A small multi-label audio tagger, trained from scratch: 13100 steps.
Rows from block 3 of a small multi-label audio tagger, named by matrix and row number. Rows with one number belong to one neuron. Each number is 128 + 24 x the weight over its row's rms, rounded and kept within 0 to 255. All counts start at 0.
After each neuron's rows are labels from the 100 clips, of 14848, where the neuron reaches its largest size: "loudest band" is the band of the loudest frequency at the time of the peak. Only what is clearly more common there than usual is listed. The data: notes from a synthesiser with random patches. In brackets: how many of the 100.
# gate: first MLP gate (model.blocks.3.ff1.gate.weight, 256x128), inputs 0-127
# fc1: first MLP up (model.blocks.3.ff1.fc1.weight, 256x128), inputs 0-127
# fc2: first MLP down (model.blocks.3.ff1.fc2.weight, 128x256, transposed), outputs 0-127

gate.7 [ 93 140 135 122 102 186 139 146 102 136  83 130 140 140 108 108 155 108 112  72  96 121 148 113 111 112 117 146 148 112 125 107 121 135 153 163  88 102 160 135 149 116 107 159 120 108 139 147 113 153 127 136  94 126 115 138 113 139 160 141 110 126 158 132 107 122 159 122 112  83 127 176 120 131 144 141  81 164 169 110 101  83 179 102 118 100 114  87 105 128  83 141  77 111 110  80 146 116 160 117 129 169 135 136  97  95 112 135 112  99 105 103 129 137  97 121  80 135 128  98 133 142 128 115 113 130 117 122]
fc1.7 [125  96 110 122 164 108 143 140 179 148 145 135 127  98 115 172 136 136 122 110 129 179 149 125 169 124 131 120 125 126 115  86 137 146 128 118 153 129 119  94 144  86 128 122  99 135 106 116 116 145 105 110 158 131  72 137  90  91  97 122 128 144 121  95 134 148 128 119 121 110 102 147 116  87 158 127  86 123 126 109 102 115 147  87 144 104 120 110 157 126  68 152 111 114 122 144 126 127 146 114  61  97 132 157 138 146 109 153  93 126 104 110 126 172 161  96 151 123 126 140 172 180 120 129 139  88  97 161]
fc2.7 [ 93 123 114 140 107  61 146 148 141 131 120 128  85 112  97 124 135 142 126 131 142  93 181 119  89 124 164 109  91 168 165 104  75 137 125 141 127 119 121  91  87 122 162 118 122 116 155 139 115 123 140 117 168 119  99 108 149 110 121 150 130 144 126 166 111 135  83 123 139 119 127 116 118 136 100 112  91 139 141 116 124 138 134 104 147 103 151 113 126  76 103 165 108 120 137 114 175 130  70  80 158  93 161 104 127 153 136 127 100 155 120 137 100 134 106 178 142 141  96 123 109 108 126 135  94 123 128 153]
loudest band: 1000 to 2000 Hz (37)

gate.72 [ 96 110 130 100 136 129 158 123 120 108 144 123 128 119 119  96 138 125 123 119 165 151  98  83 141 111 148 142 117 109 104 124 119 119 104 120 132 109 145 104 147 125 126 107 117 172 143 155  82 142 196 145 142 169 145 177 146 143  71 125  98 138 107 109  83 108 141 145 116 143 106 136 136 130 122 130 180 105 105 134 164  99 123 113 153 115  99 131 165 101 106 104 158 113 113 120 160 156 136 147 143  82 139 135 123 138 150 118 144 191  96  89 130  90  78 114 139  95 131 132  80 106 105 141 126 104 144 127]
fc1.72 [ 77 104 117 139 112 153 170 154 148 122 114 141 129  93 102  78 176  83 120 121 112 112 112  97 157 114 116 118 113 134 135 102 126 116  91 109 117  97 123 106 119 125 111 167 170 157  99 102 135 142 145 170 138  93 135 172 151 162 129  88 147  68 151 116 138 103  99 131 148  98  96 142 140 120 106 130 127 126 113 116  93 143 153 158 118 127 127 141 136 162 114 109 121 142 112 110 164 162 124 127 126 134 108 119 151 129  92 128 177 126 150 143 145 164  94 121 152 144 124 105 164 152 140 152 102  84 134 172]
fc2.72 [142 148  93 104 151 183 142 121  98 116 124  88 144 128 109 171 142 128 119 121 111 142 118 103 178 150 154 138 117 147 105 103 126 156 136 138 157 138 119 164 136 121 130 124 106 163 121 150 103 129 129 161 118  94 116 109  82 134  99 192 128 111 114 122  95 146 106 118 169 137  73 115 154 134 141 128  83 139 118 124 145 104 134  99 147 119 162 177 153 112 140  98 159 155 152 149 142 118 112 118 144  96 121 143 180 101 124 169 140 171 142 133 140 103  96 147 140 112 105 146 143 160 145 120 140 134  89 172]
loudest band: 1000 to 2000 Hz (32)

gate.119 [150 122  99 160 183  96  80 138 172  94 119 138 130 107 126 105 132 131 116 106 137 131  76 130 130 115 108 100 126  90  98 122  87 104 115 124 137 136 122 134  77 157 126 116 137  94 126 102 142  88 118  82 139 117  82 139 118 108 126 128 156 111 123 106  60 167 150 105 155  80 114 148 117  90 129 138 144 135 103 100 119 161 136 136 139 133 119 113 124 110  84 105 139 141 130 120 110 115 163 139 105 126 167 116  98 133 120 146 129 101 130 141 116 174 126 139 175 164 137  83 113 104 116 105 156 124 155 148]
fc1.119 [137 110 147 142 127 139  86 121 181 107 143 118 152  94 123 176 127 133 173 125 128 126 159 141  95 171 151  97 111 104 124 142 113 151 152 173 148 171 166 166 168 157 154 133 131 169 169  95 146 103 113  87 152 141 111 122 133 148 149 178 159 131 110 149 134 142 185 100 143 118 175 122 117 116 129 151 184 141 134 159 110 130  81 130 147 151 111 122 120  93 136 112 138 136 169 133 144 131 156 132  84 110 152 111 139 126 142 135 103 138 131 111 105 160 141 128 128 152 162 116 100 119 124 136 131 144 141 131]
fc2.119 [120  97 144 118  81 155 107 120 139 145 114  85 144 144 107 124 164 125 110 136  87 135 107 168  81 145 144 142 125 139 126 122  94 152 120 101 138 128 170  99 113 114  92  86 120 133 161 129 119 143 114 102 113 121 112 127  90 126 137 135 139  89 114 130 140 145 124 168  92 134 169 131 149 150 144 134  95 176 148 120  98 128 118 149 139 127  84 137 106  81 122 147  85 158 131 151  61 187 124 125 147 124 129 149 146 125 123  93  95 158 145 100 114 161 115 131  72 122 132 132 113 148 137 137 106 122 169 102]
loudest band: 250 to 500 Hz (67)

gate.103 [ 86 111 147 125 109 141  99 120 109 138 142 100 118 109 142 109 142 145 135 105  87 163 119 128  91  88 101 130 132 158 124 119 168 164 109 126 139 103 104  74 154 138 106 144 133  87 125 164  64 165 145 133 125 121 121  86 137 104 124 121  84 135  90 113 135 111 122 139 125 125  92 150 118 133 122 125  94 112 118 138 119 108 170 137 133 149 100 143 135 107 132 144 127 113  80 132 127 127 114 112  75 143  99 167 127 138  79 126 118 115 137 108 130 114  94 115  80  88 132 112 154  80 142 167 117  72 124 105]
fc1.103 [169 157 125 136 128 141 111 102  80 118 107 137 124  98 171 112 123 112  65 130 145 128 151 117 178 152 126 124 117 129  72  87  89 159 139  79 100 129 117 162 161 148 120 122 107 136 121 132 119 154 164 179 113  98 102  99 130 112  90 144 124 121 120 143 101 128 159 135 121 138 163 193 162 164 115 148 124 121 131 131 141 125 122  71 126 142 120 135 111 127 132 109 112 152 132 125 176 110 123 132 135 114 146 108 122 131 154 121 114 165 113 172 130 102 146  86 170 120 119 158 116 108 108 134 165 128 134 132]
fc2.103 [124 165 134 152 138 136 156 124 116 115 118 141  88 139 143 140 104  97 118 121 138 103 130 128 118 124 171 143 117 112 133  98 137  96 117 173 133 103 147 123 105 110 134 143 127 113 121 102 142 128 171 192 108 159 147 105 123 140 117 137 130 132 105 146 141 115 145 129 111  94  92 160 180 130 159 114 111 123 121 100 196 123 141 141 131 120 163 129 132 148 127 128 130  89 142  86  94  80 121 137 140 159 132 113 128  95 121  98 164 101 133 127 149  84 138  97 145  78 111 127 148 151 160  95  98 177  64 155]
loudest band: 1000 to 2000 Hz (34)

gate.127 [139 193 122 149 143 111 147 128 135  72 137 147  81 143 124 142 113 105  90 107 117 145 111 109 161 133 103 115 179 140 158 154 152 138 112 124 135 111 112 139 149 159 130 142 132  64 148 149 102 136 123 108 170 111  99 107 146 130  75 147  95 141 125 118 148  97 178 129 175 125  76 153  88 123 120 151 138 142 150  96 137 140 149  92  92 154 110 107 120 127 100 145 130 106 139 145 139 149 102 111  84 168 111  88  93 135 133 106 133  97 118 139 133 135 125 116 131 151 131 103 102 104 111 156 142 123 122 116]
fc1.127 [107 123 115 170  99 150 162  97 118  98 144 131 108 148 147  93 158 162 127 173 127 101 109 154 114 148 139 111 123 188 144 149 114 122 143 104 162 111 194 116 180 148 119 115 148  81 136 101 148 128 124 109 113 126 143 153 130 138 152 115 129 128 164 171 142 124 166 194 159 101 154 131  96 101 163 146 121 122 135  91 122 107 134  92 127 138 119 133  96 116 148  96  82 151 129 134 149 135 109 107 161 151 133  93 133 134 135 134 102 157  90 165 106 135  85 136 123 151 120 126 121 127 119 114 141 131 106 124]
fc2.127 [126 141 109 128  85 135 157 106 122 143 145 100 133 146 116 129 101 157  89 134 150 144 167 162 132 131 133 108 133 112 135 128 109 106 152 122 133 104 123 172 113 138 147 116 133 144  99 114 130  95 144 180 150 164 148 163 131 146 171 188 119 114 141 104 110 103 157 121 149 132 141 149 134 141 131  96 126 135 169 180 131 112 146  85  87 119  89 115 168 129 123 175 110 102  69  84  88 118 112 111  85 121 107 168  93 134 106 126 130 104 121 134 162 131  99 117 112  99 132 104 137 114 108 116 135 149 169 127]
loudest band: 250 to 500 Hz (45)

gate.62 [ 72 165 143 148 124 161 105 148 128  92 135  78 106  89  92  91 119 115  81 122 116 113 106 158  92 132 177 135 136 142 100 104 134 150 125 101 100 128 134  79 138 122 105 165 124 137 150 105 123 124 119 117 108 127  97 139 105  84 103 132 126 129 108 116 114 119 145 119 152 102 149 169 126 101 139 115 123 145 152 151 112 131 142 150 110 117 120 125 150 106  94 117  99 106 136 146 146 152 158 149  98 123  88 135 113 116 132 123 103 140 159 171  93 154 162  67  93 158 140 154  90 118 123 129  89 117 153  93]
fc1.62 [ 94 146 110 132 144 149 138 112 159 119 137  77 130 127 128  88 128 142 132 129 150 127 156 112 125 117 141 124 132  91 146 181 139 141 140  87 108 143 155 186 138 131 119 148 144 137 115 159 109 158 145 124 128 161  94 103 134 132 122  86 123 117 132 118 118  75 128 144 133 159 158 156 123 108 115 122 163 136 158 122  96 108 146 142  86 158  92 119 145 132 148 179 189 136  94 114 114 154 167 167 134 113 145 119 138 129 114 181 107 147 121 105 122 161 139 130  66 147 146 125 136 118 139 102 164 127  71 110]
fc2.62 [170  95 145 139 134 128  95 154 125 111 121 112 134 129 151 171 119 119 108 146 120 177 104 147  98  85 167 112 117 161 139 151 134 170 151 105 174 147 111 130 174 116 112 119 170 133 154 120  84 164 119  94 142 102 144 158 110 130 115 147 155 121 139 127  99 177 136 123 110 151 120 164 161 139 151 152  88 113 103 152 131 126 138 136 136 109  94 126 133 105 142  80 115 139 111 128 122 126 143 145 131 110 160  92 161 129 157  86 103 162 102 141 124 121 136 109 157 121 120 108 108  91 123  98 127  81 183 120]
loudest band: 250 to 500 Hz (53)

gate.101 [155 154  99 109 135 123 117 153  69 131 127 111 130 135 139 119 139 146 142 155  61  89 169  80 154 142  97 135 115 118  92 112 116 131 149 152 106 129 113 136 129 128  91 128  98  92 121 114  97 141 120 126 147 136 157 113 101 111 133 126  85 124 154 161 124 113 128 100 140  78 156 114 160 104 136 118 171  97 164 147 145  94 168 142 120 138 146 137 115 113  92 158 137 135 133 144 142  88 167 130 128 112 147 123 152 134 184 136 110 118 138 122 112 127  74 110 136 134  83 124 108  73 152 147 102  94 123 130]
fc1.101 [ 99  79 134 145  93 145 108 119 143 148 136 124 118 141 142 136 128 138 127 142 147 143 106 129 108  84 157 127 144 150 161 143 167 133 104 117 146 145 150 135 127 174 169 119 155 142 177 142 127 135 153  87 102 146 147 136 170 139 163 116 128 159 142 145 156  81 109 105 119 169 121 156 136 175 123 116 150 116 100 134 166 133 122 120 106 154 121 120 116 117 138  97 145  95 130 131 151 196  75  97 151 119 116 108 114 108 118 103 139 206 113 113 120  87 109 100 142  88 126 124 111 165 153 125 125 135 131 132]
fc2.101 [147 100 147  87 127 142 137 165 137 147 177 126 122 124  94 160 119 135 159 109 130 161 120  87 135 150 147 115 122 116 125  95 128 122  91 138 132 104  92 134 110  96 116 122 120 181 119 160 131 131 146 146 166 117 124 141 157 136 169 152 145 147 119 118 152 103 168 111 142 130 122 133 141 156  66 130 173 134 131 130 102 124 137  85 140 136 135 119 175 142 170 112 136  78 154  92 124 184 113 125 116 100 120 151 144 182 130 111 123 150 148 115 140 104 142 109 107  92 133 141 135 135 139 170  68 138 116 166]
loudest band: 2000 to 4000 Hz (39); 1000 to 2000 Hz (27)

gate.186 [122 119 126 153 144 150 173 127 146  78 136 114 138 131 112 129 138 104 105 113 116 135  88 147  95 121 154 135 135 127 136  89 142 134  91  85 115 133 118 128 118 118  99 115 148 160 148 160 106 150  44 143 108 153 123 125  95 125 139 116 140 112 142  74 104 153 118 116 136 132 159 132 148 124 148 119 136 138 137 120 106  89 137 196 143 107 102 107 142 125  99 142 111 145 155 149  91 147 165 145 142 104 167 156 135 120  86 140 140 140 127  96 131 141 154  89 120 148  88 133 109 169 188 108 107 106  91 121]
fc1.186 [148 150 141 158 145 105 146 138 124 100 154 141 133 123 143 141 133 107  85  90 143 144 100 100 178 117 153  95 173 128 140 139 125 128 155 157 128 121 133 130  91 135 168  95 169 122 116 134 142  96 144 115 139 151 108 131 125 150 172 144 151 140 112 122 115 137 185 140 153 113 130 118 127 128 109 157 102 149 167   8 144 147 120 127 136 119 151 110 107 141 122 161 115 169 139  89 133 118 121 146  99 134 139 124 142 117  99 130 119 135 189 137 138 104 143 121 149 110 150  91 126 101 149 125  99 140 132 128]
fc2.186 [166 155 110 143 146 121 137 136 146 152 130 118 187 131 114 118 137 126 170 115 109 112 209 119 111 102  92 117 105 124 133  76 113 144 114 128 129 132 136 109 107 128 118 161 139 139 138 137 172 152 101 154 101 138  97 108 130 139 118 100 123 144 127  78 152 156 107 109 108 127 166 136  83 143 108  99 190 117 139 119 145 111 151 126 113 139 143 125 128 103 131  91 127 146 100 158 152 138 116 140 124 159 146 156  83 146 134 177 121 116 140  95 125 144 123 101 111 148 126 201 137 143 139  92 166 128 101 118]
loudest band: 250 to 500 Hz (40)

gate.170 [135 131 144 147 145 133 142  96 105  54 157 137 140 143 128 101 102 145 127 114 133 131 131 147 108 132 126 108 144 132 149 126 127 130 144 128 134  95 116 108 136 147 136 104  89  64 141 119 123 117 127 144 122 165 101 150 116 114 112 119 101 146 121 103 104 125 138 139 133 169 152 165  74 129  78  95 137 111 107 149 146 135 140 109 103 132 134 116 169  78  77 116 119  82  87 116 139 156  83 106 100  89 113 142 134 167 120 135  94 103 141 117  92 143  99 119 114 141  92 155 110  82  91 124 105 134 135  84]
fc1.170 [175 136  98 113 142 155 182 102  75 118 163 153 146 135 158 116 129 144 138 105  65 141 130 129 120 141 151  98 139 171 138 105  99 111 142 117 159 174 140 103 142 134 107 111 110 116 149 126  86 164 118 150 146 147 143 153 117 154 130 141  93 139 118  93 130 161 155 168 165 137  88 128 128 152 135 139 109 160 119 126 182 101 126 113 143 135 155 131 117 124 105  87 117 110 122 171 136 150 106 126 116 165 115 121 181 134 143 128 119 124 183 146 140 110 135 132  90 110 109 132 125  77 131 122 109 130 149 104]
fc2.170 [163  80 113 138  67 137 107 140 154  93  71 135 113 130 131 121 155 135 116 104 154 133 143 129 110 106 141 110 143 141 146 167 133 126 150 149 125 156 160 134 104 152 106 117 127 142 147 153 125 131 122 121 123 121 163 151 146 117 112 134 124 122 156 126 156 118 113 133 121 114 159 106 139 133 127 141  91 103 140 123  78 122 119 161 136 125 147 124  74 128 113 131 162 179 173 132 117 102 105 202 143 197 130 122 178 123 172 145 131 150 116 153 133 134 163 124 141 156 134 131 133 119  84 144 119 165 163 163]
loudest band: 2000 to 4000 Hz (45)

gate.30 [132 166 120 115 116 147 137 145 105  92 110 132 135 163 114 137 126 135 162  96 127 165 123  90 111  94 132 109 151 134 113 133 141 136 126 108 120  90  87 105 131 102 100 115 107 133 145 122  99 131 139  83 130 128 103 188 110 161  76 151  74 107 120 162  86 104 134  83 123 136  86 101  83 114  82 118 105 138 140  61  88 163 135 120 124 124 146 130 140 133 133 102 111 104 121 117 134  92 174 112  98 128 116 151 143 111 120 109  96 120 131 105  94 139 146 120 143 117 167 152 126 102  95 105 132 141 121 130]
fc1.30 [110 118 137 101 127 160 155 126 135 147  97 170 176 154 159 128 169 157 135 108 123 141 104 119 137 132 141 135 151 141 130 115 107 133 184 132 151 153 126 103 140 136 125 146 124 144 105 107 140 143 129 123 120  94  95 153 119 118 133 149 113  89 126 197 128 146 147 117 135 118 129 130 109  84 106 138  93 140 131  56 103 119 165 108 160 121 160 125 148 116  66 162  95 115 135 131 129 113 133  91 121 136  96 103 157  84 135 166 122 144 172 130 148 157 127 105 115 113  78 132 119 142  91 171 106 151 111 122]
fc2.30 [128 118 143 115 133  87 121 137  79 129 150 104 114 103 172 144 140 134 122 128 177 154 149 143 161 156 142 146 125  86 166 154 169 128 111 137 161 121 130 153 159 149  90 136 154 106 103 115 117  94 123 132 173 159 115 139 130 124 119 147 121  97 127 138 122 134 106 156 115 120 100 139 119 120  91 104 136 117  93 175 106 122  85 123 112 106  94 105 111 121 109 196 163 164  86 122 156 154 104 135 112 124 170 159 124 191 119 132 115 115 142 132 144 160 119 145 135 139 114 130 155 161 171  87 131 123 127 132]
loudest band: 2000 to 4000 Hz (33); 1000 to 2000 Hz (28)

gate.149 [ 72 124 152 119 155 117 121 116 118 127 133  93 118 142 138 114 117 140 127 156 103 121 142 120  89 133 153 125 124 122  81  75 115  97 115  93 121 126 141 124  95 127 149 115 101 108 122 144 114  91 113  68  85 140  67  60 118  70 103 121 114 147 148 112 123 118 137 129 127 126 154  83 110 122  72 150 133  95 136 103 109 140 126 139 142 122 143 142 116 100 132 104 151  96 147 177  99 139 145 125 106  71 121 113 128 153 108 133  98 119 104 104  80 146 113 128  99 136 131 149  93 115 143 122 118 114 148 133]
fc1.149 [157 159  82 131 128 113 173  98 137 151 138 133  96  87 136 154 122 148 118 147 117  86 132 148 156 142 153 126 162 120 117 118 104 131 128 154 139 138 138 112 124 134  81 111 138 118 132 104 116 146 108 107 157 135  95 134 141 154 129 162 110 116 134 150  64 135 158 145 167 120 127 138 134 141 151 147 122 142 144  57 168 124 147  95  92 170 177 113 120 176  72 183 110 120 105 107 101 150 149 136 115 119 138 129 130 134 135 103 140 139 128 140 140 144 131 107 157 140 106  93 162  91 127 109 136 137 175 148]
fc2.149 [134 121 121  88 130 104 121 144  89 144 104  86 186 143 140 140 131 132 150 131 101 120 107 131 137 159 160 106 143 107 161 112 152 109  98  97 107 150 102 119  78 137 133 188 116 157 128 114 136 107 149 153 129  89 118 109 104 147 133 131 114 127 126 131 128 133  94 116 124 113 107 181 138 129 112 101  99 133 116  66 115 154 132 138 117 116 124 146 125 142 145 158 162 144 135 158  98 153 133 138 147 116 138 106  95  86 104 152 179 128 131 159 128 143  64 128 104  86 156 150 139 124 113 112 138 179  83 156]
loudest band: 250 to 500 Hz (34)

gate.125 [ 91 154 122  81 114 150 125 172 148 108 144 123 102 111  71 128 110  99 129 131 101 155 125  95  97 114 149 105 131 107 112 106 150 107 109 175 118  96  90  98 112 116 126 171  80 134 109 161 120 142 118  97 165 130  98 115 155  92 108 147  70 140  79 108 174 158 140  86 113 104 103 125 110  88 134 126 155 112 124 129 115 156 145 131 133 124  93 125 132 114 151 153 154 102 115 128 153 112 105 130 148 120 116 135  86 130 140  88 119 113 104 135  95 116 134 142 130 126 156 132 148 122 144 128 159  88  98 160]
fc1.125 [117 129 110 129 121 152 139 131 138  99 108 131 177 159 148 136 144 136 137 100 136 116 118 129  94 152 106  85 162  97 144 143 118 123 132 144  91 147 128 130 111  81 128 133 142 126 115 122 132 125  94 176 123 131 105 109 114  93 130 112 134 124 136 138 197 107 134 150 152  95 168 147 147 129 135 121 127 102 153 160 126 183 146 180 125 191 155 134 173 119 149 132 154 109 114 184  94 135 113 157 162 128 112 126 100 149 159  77 136 126  95 151  92 124 139 136 123 133 106 156 136 131 111 129 179 100 138 164]
fc2.125 [164 126 147 177 126 158 141 182 160 152 122 107 140 148 102 155 110 108 205 117 146 150 104 113 188 137  88 127 157 113 113 135 122 109 164 138 174 129 119 141 140 137 155 124 147 135  97 137 123 110 125 102 143 110 128 160 107 130 127 107 112 123 109 137 106 149 188 122 109 126 124 130 153 142 142 159 132 162 117 100 125 124 144  89 131 118  92 125 121 137 105 139 150 111  85 106 116 144  96 161 122 109 157 158 133  79  82 159 133 113 157 138 147 104 122 115  96 124 155 190 154 143 133 114 108 131 129 130]
loudest band: 250 to 500 Hz (69)

gate.79 [126 171 110 118 125  86 133 134 115 129 101 153 100  57 104 158 142 115 194  83 147 173 149 120 117 147 148 135 163 143 117 104 111 181 146 128  99 118 127 110 134 128 127 157 102 151 126 119 139 109 140  95 138 124 119  79 148 119 122 130 121 123 115 133 132 125 112  85 105 107 136 123 110  97 111 144  82 122 134 123 101 112 152 103 154  91 114 105 144 114  98 152 101 104 140  95 158 133 127 102  63  94  85 127 112  96 124 113  96 114 142 135 142 151 134 124 162 109 125 143 168 128  96 171 126 137 146 145]
fc1.79 [103 185 115 148 124 115 147 139 145 159  84 144 121 124 115 139 178 156 168 101 153 158 149 164 140 170 174 141 161 155 123 151 107 152 156 147 157 155 123 191 140 131  93 124 193 128 142 119 167 139 139 103 106 167 118 137 116 179 156 142 151 138 115 121 102 132 138 118 119 128 170 161 136 114 162 141 126 159 127 135 128 119 137 129 136 114 127 139 188 134 132 121 164 128 115 125 127 136 113 126  69 140 132 133  84 127  96 129 128 108 159 148 156 152 107 137 111 135 129 105 116 155  90 118 139 143 128 115]
fc2.79 [133 119 168 133 132 101 121 155 131 147 104 143 125 113 128 125 115 113 137 106 202 175 133 114 123 118 142 129 163 153 101 111 108 177 150 137 143 122 127 104 139 127 121 179 131 137 122 132  66 125 129 111 144 164 119 109 136 129 111 123 121 113 117 133 109 158 141 124 144 151 155 140 139 138 123 146  85 125  91 131 121 102 128  99 152 137 112 137 132  82 117 175 138  88 176  96 164 136 180 130 101 112 118  73 137 106 127 136 105 104 158 131 120 131  83 128 193 101 117 146 156 133 121 172 139 107 177 126]
loudest band: 250 to 500 Hz (42)

gate.168 [125 162 116  87 178 147 131 160 120 105 120 127 167 126  87 119  63 116 144 131 126 108 152 113 139 155 135 151 117 156 106  96 125 147 115 162 115  66  96  91 125 114 120 131 120  94 160 111 105 128 161 144 166 161 146 141 131 139 168 128 114 149 108 131 131 117  99 102 118 138 104 135 181  88  89 103 139 146 146 153 127 133 110 113 124 106 116 100 120 123 115 131 103  96 129 173 165 121 130 154 119 127 104  86 110 149 103 118 119 117 163 144 104 130 102 126 137 135 121  95 157  75 147 164 139  80 127 115]
fc1.168 [120 147 165 120 108 148 110 140  78  91 117 100 141 113  99  81 142 117 106 163 169 168 122 169 113 153 150 161 126 165 104 156 136 151 112 100 145 115  98  91 110 148  96 139 160 146 172 100  92 178  93 127 105 122 143 114  73 136 122 102 165 109 151 114 101 126 122 157 140  96 119 130 145 100 107 135 142 137 139 113 116 113 117 138 133 107 108 145 117 133 126 131  86 165 148 163 147 131 121 128 177  98 103 144 154 129 118 132 135 152 137 133 125 110 144 117 157 106 111  88  97 114 140 116 122  89 121  74]
fc2.168 [160 131 140 116 103 118 102 192 118 114 123 107  82 120 148 176 126 140 103 150 141 112 102 160 163 105  81 127 119 138  99 138 130 131 157 155  97 131 136 130 102 124 111 136 146 109 106 150  66  73  92  86 146  95 115 145 120 116  90 125 135 142 106 140 140 106 101 130  90 131 180 124 125 132 130 158 107 135 140 108 116 143 112 131 110 133  90 109 111 159 136 122 104 141 123 128 157 132 140 158 110 101 155  99 165 146 137 152 138 124 129  80 154 117 112 171 134 103 115 119 130 147 147 143 144  65 180 127]
loudest band: 1000 to 2000 Hz (36)

gate.154 [144 136 111 101 120 125 129 153 122 158 152 153 124 115 137 132  56 124 143 111 117 136 182  91 105 149 123 150 149 153 141 112 126 103 129 129 135 104 123  99 169 149  99 111 122 135 141  98 124 151 140 125 156 122  98 134 135  91 120 142  96 126 116 123  92 151 119 122 117 119 141 137 135  92 112  96 100 115 123 227 151 103 137 135  92 150 135 108 157 110  84 136 111  73 132 131 144 122 164 146 124 150 124 107 142 156 123  84  44 125 124 112 144 152 130 119 158 143 114 117 116 100  96 116 115 117 151 125]
fc1.154 [137 141  93 140 124 112 151 104 103  98 127 152 161 120 161 114 153 155 124 132  62 169 126 109 113 130 149 109 130 178  97 131 144 129 145 124 161 137  83 101 153 136 119  91 125 116 131 116  63 169 145 133 160 127 162 143 145 160  94 158  90 108 123 157 141 119 145 115 136 116 111  84  76 150 130 135  93 114 121  66 113 101 138 104 119 141 139 163 132 142 161 128 154 148 114 141 196  76 129 119 106 150 126 128 107 118 131 137 145 130 130 137 137 114 125 125 157 146 154 130 135  90 133 156 145 145 109 140]
fc2.154 [107 109 127 103 142 149 137 102 143 127  96 106 102 160 107 126 139 130 160 146 122  90 117 177 116 127 120 174 135 123 137 101 103 163 149 122 126 135 115 159  59 108 108 164 126 102 153 128 160 133 130 109 112 111 106 154  71 105 111 128 118 147 131  92 108 156  89 122  99 129 144 116 137 154 166 106 110 103 153  90  83 136 140 125 133 108 136 142 147 144 112 119 148 109 117 156 108 123 101 103 160 148 123 101 135 135 126 176 163 123 164 101 114 123 157  90  86 110 119 157 165 173 124 136 160 159 128 173]
loudest band: 2000 to 4000 Hz (38)

gate.89 [101 118 105 120 139 165 112 130  99 142 116  65 117 119 116 152 138 151 101 126  89  72 119 157  92 146 169 117 150 155 116 127  97 104 118 149  49 111 120 121 106 117 126 168 121 150 151 156 115  88 157 124 139  97 114  86 113 112 151 120  95 120  96 138  93  94 156 119 143 120 134 126 161 111 129 118  95 144 167  62 145 116 127 121 136 146 147 121  87 133 105 144 116 110 136 111 134 127 143 109 141  87 122  99 142 122 124 103 126 113 167 102  92 135 133 145 136 118 106 100  98 125 117 103 100 164 151 119]
fc1.89 [160 145 124  91 150 147 156 135 110 116  84 134 134 112 108 131 127 138 156 185  65 107 135  93 141 167 108 171 117 149 125 132 135 130 104 182 131 112 119 124 153 123 179 154 112 158 156 124 188 167 123 115 154 105 141 142 145  93 143 148 130 114 146 164 128 117 121 118 110 146 119 125 124 121 115 147 152 105 156  74 140  94  82 112 109 149 140 101 107 104 142 116  94 104 125 112 126 145 177 128 159 113 128 104 149 121 169 120  97 112 126 152 117  99 145 120 146 160 120 133  99 123  72 149 114 136 111 134]
fc2.89 [128 160 111 145 133 103 131 134  85 127 156 137 104 113 176 106 110 100 123  84 113 157 129 130 152 143 151  88  81 126 117 109 164 140 132 115 187 125 103 160 168 123 107  99 112 140 107 124 168 138 102 141  84 128 149 148 165 142 114 147 103 115 128 142 131 121  81 111 129  86 115 151 165 137 128 156 143 108  90 148 103 105 120 106  96 119  76 129 132  95 131 121 142 132  84 111 142 141 148 134 145 120 171 138 138 154 125 144  91 120 113 154 117 141 130 161 151 140 130 184 118 157 155 120 154  76 115 156]
loudest band: 1000 to 2000 Hz (29)

gate.249 [134 134 124  94 165 116 194 106  97  91 100 175 132 114 157 108 147 131 110 148 118 120 130  73 165 136 137 162 166 155 117 124 141 128 118 163 119 116 146 110 145 119 159 110 115 122 131 154 158 166  89 124 146 167 107  76 175 113 155 139 122 121 169 118 130 121 150 127 116 117 104  76  90 125 116 134 138 106 133  74 150 112 154 107  92 144 150 110  97 111 147 135 150 123 136 131  88 125 122  86 101 113 119  72 111 121 142  92 107 120 118 139 122 107 127 136 102 142 146 121 135 130 134 146 127 141 107  78]
fc1.249 [148 111 172 153 139 132 139 153 167  83 149 102 136 171 112 137 122 108 173 139 128 139  89 157 114 144 122 131 148 126 155 141 101 119 137 153 158 148 144 131 162 116 121 146 163 140 123 138 145 108 151 109 133 101  93 131 119 107 127 138 146 168 154 210 102 144 163 128 107 116 180 121 157 128 147 164 113 100 129 113  62 122 134 126 146 128 132 126 112  83 123 119 103 148 137 140 149 150 103 137  82 140 133 114 175 108 128 146 140 116 171 114 109 152 124 121 122 134 110 130  65 169 102 118 110 155 141 125]
fc2.249 [150 189 109 171 128 115 155 118 136 154 170 136 124 154 133 167 112 115 138 143 149 127 113  95 131 129 152  78 149 121 139 165 180 101 134 147 125 131 142 189 130 142 146 153 140 115  77 113 125  83 148 130 147 143 149 155 173 126 157 127 106 140 140 139 111 121 112 116 124 147 115 147  77 148 120 147 144 156 134 153 154 130 128 116 113 147  84 107 119 165 132  97 151 120 114  77 113 153 147 123  93 114  96 149  90 112 129 155 124 142 123 121 120 133 144 161 150 111 135 116 141  49 109 165 146 126 123 135]
loudest band: 2000 to 4000 Hz (52)